{
  "model": "model that predicts nearness at each pixel",
  "dataset": "rendered scenes of coloured solids on a plain floor",
  "train_examples": 195000,
  "image_size": 48,
  "crop_scale_min": 1,
  "horizontal_flip": false,
  "translate": 0.12,
  "color_jitter": 0.2,
  "arch": "unet",
  "norm": "layernorm",
  "activation": "silu",
  "pixel_unshuffle": 2,
  "widths": [96, 96, 192, 384],
  "blocks_per_level": 2,
  "block": "plain",
  "attention": true,
  "upsampling": "nearest_conv",
  "loss": "l1",
  "targets": "nearness",
  "init": "kaiming_normal",
  "residual_init": "none",
  "optimizer": "nadamw",
  "lr": 0.0015,
  "beta1": 0.9,
  "beta2": 0.99,
  "eps": 1e-08,
  "grad_clip": 0.5,
  "ema_decay": 0.999,
  "steps": 14300,
  "batch_size": 128,
  "epochs": 9.4,
  "lr_schedule": "poly",
  "final_lr_fraction": 0,
  "warmup_steps": 710,
  "weight_decay": 0.4
}
Rows from block 5 of a small model that predicts nearness at each pixel, named by matrix and row number. Each number is 200 + 40 x the weight over its row's rms, rounded and kept within 0 to 999. All counts start at 0.
Before each channel's rows are labels from the 100 images, of 14976, where the channel reaches its highest value: "responds to" is what is common among them. Only what is clearly more common there than usual is listed. The data: rendered scenes of coloured solids on a plain floor.
# conv: 3x3 conv (model.enc.2.1.conv.weight, 192x192x3x3, each kernel summed), inputs 64-127

responds to: count: five; tube
conv.41,153,224,226,179,147,93,158,169,182,247,171,186,231,188,250,243,218,227,211,241,266,188,201,195,279,186,222,188,198,294,208,245,233,178,159,167,177,225,294,292,268,181,266,241,155,230,183,144,220,239,173,197,231,167,234,174,237,241,165,222,247,197,225,240

responds to: cone
conv.49,196,214,225,160,196,195,152,214,128,191,171,163,219,171,252,208,158,194,165,254,277,208,194,184,252,192,155,235,205,209,193,211,211,200,179,200,205,205,254,223,116,202,266,180,105,251,183,146,246,176,177,200,214,202,225,162,168,182,138,228,242,220,199,251

responds to: bowl
conv.16,251,222,176,168,197,191,134,202,110,216,209,209,205,174,229,268,212,201,179,277,293,197,209,288,251,216,205,299,271,243,188,234,229,191,180,209,186,198,191,240,239,184,192,185,140,148,185,199,185,222,188,217,226,230,236,181,189,240,218,210,215,203,199,234

responds to: tube
conv.133,190,172,203,177,165,187,177,214,173,171,208,216,198,209,271,202,211,211,169,247,350,187,232,251,293,208,208,249,265,282,201,165,230,192,220,181,179,175,246,226,234,202,194,215,130,162,167,162,222,161,178,190,223,247,199,152,236,248,224,204,202,184,163,244

responds to: count: five
conv.80,198,201,183,182,180,215,265,211,195,156,182,210,173,272,179,137,222,198,236,142,158,266,198,132,182,225,189,148,189,174,212,158,86,202,204,232,191,142,124,162,143,162,238,176,236,101,204,215,239,93,206,202,170,217,237,205,185,112,264,153,175,250,139,232

responds to: count: one
conv.149,169,145,190,278,219,222,216,135,175,144,215,219,177,165,232,180,144,144,185,131,137,186,170,154,189,162,196,166,177,216,155,193,197,180,208,174,133,205,219,202,204,212,219,142,239,316,202,90,192,186,153,211,217,212,149,209,140,225,95,194,134,210,163,219

responds to: count: one
conv.4,229,216,271,220,175,207,213,198,154,213,170,147,223,229,199,183,167,257,130,241,129,252,212,95,235,204,157,205,202,214,195,172,167,276,164,198,138,180,289,164,102,183,203,237,242,164,215,146,206,143,130,222,239,188,205,160,117,175,171,263,275,236,195,211

responds to: count: five
conv.184,143,216,248,183,165,201,236,142,210,183,160,216,229,243,223,170,217,195,188,215,299,212,240,246,300,230,242,240,264,278,202,195,210,184,264,202,241,201,215,229,174,217,265,217,221,176,192,191,255,168,195,172,196,224,165,78,243,224,236,157,236,175,186,298

responds to: count: one
conv.51,114,145,162,263,232,145,224,123,168,204,234,205,203,157,223,212,198,142,147,196,229,191,176,209,229,158,191,166,217,320,134,218,243,138,190,191,168,212,209,270,253,154,194,199,235,301,186,139,164,220,129,146,202,197,142,141,198,282,130,163,151,167,205,283

responds to: count: one
conv.71,192,175,250,203,174,94,180,159,205,177,193,178,170,242,214,200,185,246,144,219,119,290,170,147,262,187,174,185,171,219,163,210,165,236,197,236,192,167,250,147,134,197,188,205,170,237,200,166,202,188,208,230,208,207,208,163,152,129,135,237,248,224,169,214

responds to: count: five
conv.172,270,214,142,305,165,290,134,192,212,129,219,192,163,197,223,161,140,175,200,189,201,178,167,239,255,177,220,304,297,220,160,145,208,150,235,223,145,139,183,171,232,194,204,163,246,289,187,199,170,158,162,188,204,180,212,230,244,226,176,208,177,165,150,128

responds to: count: five
conv.94,164,210,297,176,184,165,266,163,244,176,258,191,219,191,255,188,198,245,197,250,196,221,181,207,226,273,242,221,276,282,235,144,130,156,202,180,224,172,223,180,128,155,231,225,240,159,211,184,249,189,213,258,176,214,238,194,196,149,238,206,317,189,185,205

responds to: count: five
conv.110,226,180,170,231,265,225,224,267,239,245,233,225,191,161,145,232,192,144,250,151,117,176,179,214,131,184,177,146,144,112,242,233,237,220,157,222,171,262,79,218,245,240,166,182,208,235,214,248,257,257,271,228,251,239,221,299,141,133,196,192,156,242,231,169

responds to: count: five
conv.36,169,265,252,199,200,233,234,229,164,170,237,175,190,228,227,185,230,249,188,235,211,243,223,149,216,208,189,220,225,166,175,189,151,218,183,190,234,171,221,170,107,143,204,195,246,187,183,197,235,147,190,198,168,216,253,230,168,174,241,206,222,219,163,196

responds to: count: five
conv.173,234,153,200,266,205,173,248,170,262,241,228,199,224,134,177,181,172,209,202,158,77,188,173,137,124,225,226,132,199,195,208,195,170,211,197,184,120,228,131,211,218,233,182,268,285,227,255,198,177,233,167,195,235,198,157,157,178,170,170,194,193,206,227,190

responds to: count: five
conv.22,258,230,192,215,189,137,205,189,172,210,159,199,181,216,201,252,176,204,256,248,198,207,244,288,285,190,195,317,258,257,154,247,196,198,198,234,223,189,272,284,182,182,248,167,246,232,229,234,150,209,213,242,172,200,208,141,225,279,217,209,253,236,213,235

responds to: count: five
conv.44,152,223,233,194,153,337,153,255,197,208,178,226,213,229,178,213,203,217,262,231,244,215,208,197,180,232,202,195,192,117,231,208,254,213,203,196,140,180,257,210,228,198,215,231,163,255,158,165,215,198,229,201,200,240,228,263,223,233,143,207,187,216,185,178

responds to: count: five
conv.169,181,163,218,208,191,309,166,261,221,189,168,250,158,188,190,178,199,163,245,159,207,245,225,174,158,153,170,137,91,161,193,194,226,157,194,214,121,193,230,188,261,216,160,160,179,333,132,212,189,189,222,184,205,240,208,253,206,187,174,204,162,156,173,170

responds to: count: five
conv.62,216,155,198,155,200,188,225,224,182,221,192,217,224,155,159,193,233,202,250,186,164,201,138,170,102,192,242,173,111,196,214,186,223,196,240,203,150,228,125,219,255,200,182,231,260,42,213,216,221,222,200,200,226,224,205,210,222,221,278,211,238,201,229,163

responds to: count: five
conv.78,221,257,197,197,186,224,181,231,198,71,137,193,139,207,175,150,203,186,284,174,228,205,169,220,189,173,188,220,255,193,207,130,225,169,209,215,171,118,145,203,198,163,232,172,189,176,201,239,205,123,195,189,96,165,242,255,234,174,275,153,199,219,82,189

responds to: count: five
conv.123,237,229,157,146,219,94,202,226,130,177,193,175,210,189,235,152,182,136,111,166,289,183,178,199,280,169,183,169,182,273,181,233,281,144,221,241,179,221,177,230,217,189,162,211,162,168,106,233,211,204,177,145,174,187,206,163,202,190,231,176,153,146,183,247

responds to: count: five
conv.132,163,238,267,155,196,186,215,172,181,187,189,234,187,190,220,169,219,194,194,175,241,226,131,169,179,214,183,126,199,285,272,168,181,220,102,184,137,178,208,136,183,193,168,272,178,154,173,136,221,164,174,242,189,227,205,179,134,134,177,223,182,242,173,190

responds to: count: five
conv.52,243,214,118,274,247,243,224,189,209,169,301,218,206,172,252,235,167,202,176,269,272,182,263,266,218,170,176,257,267,276,185,181,182,198,227,146,239,174,216,198,201,243,200,187,106,252,227,193,171,175,195,140,203,231,175,168,248,272,130,225,164,168,175,254

responds to: count: five; sphere
conv.190,187,128,170,110,113,224,159,251,201,204,89,187,214,222,135,194,165,165,238,226,250,210,178,226,195,180,202,253,248,172,192,170,288,171,257,230,178,186,224,250,291,214,190,206,200,178,154,220,211,226,194,176,186,208,191,232,207,216,207,153,236,199,208,196

responds to: count: five
conv.85,219,206,158,253,172,245,204,233,214,106,168,179,174,216,179,121,192,169,216,148,193,172,175,157,270,159,238,249,294,178,164,127,144,198,227,173,224,126,217,141,133,183,257,155,217,215,227,206,163,102,156,177,151,150,178,209,230,134,226,187,186,189,122,148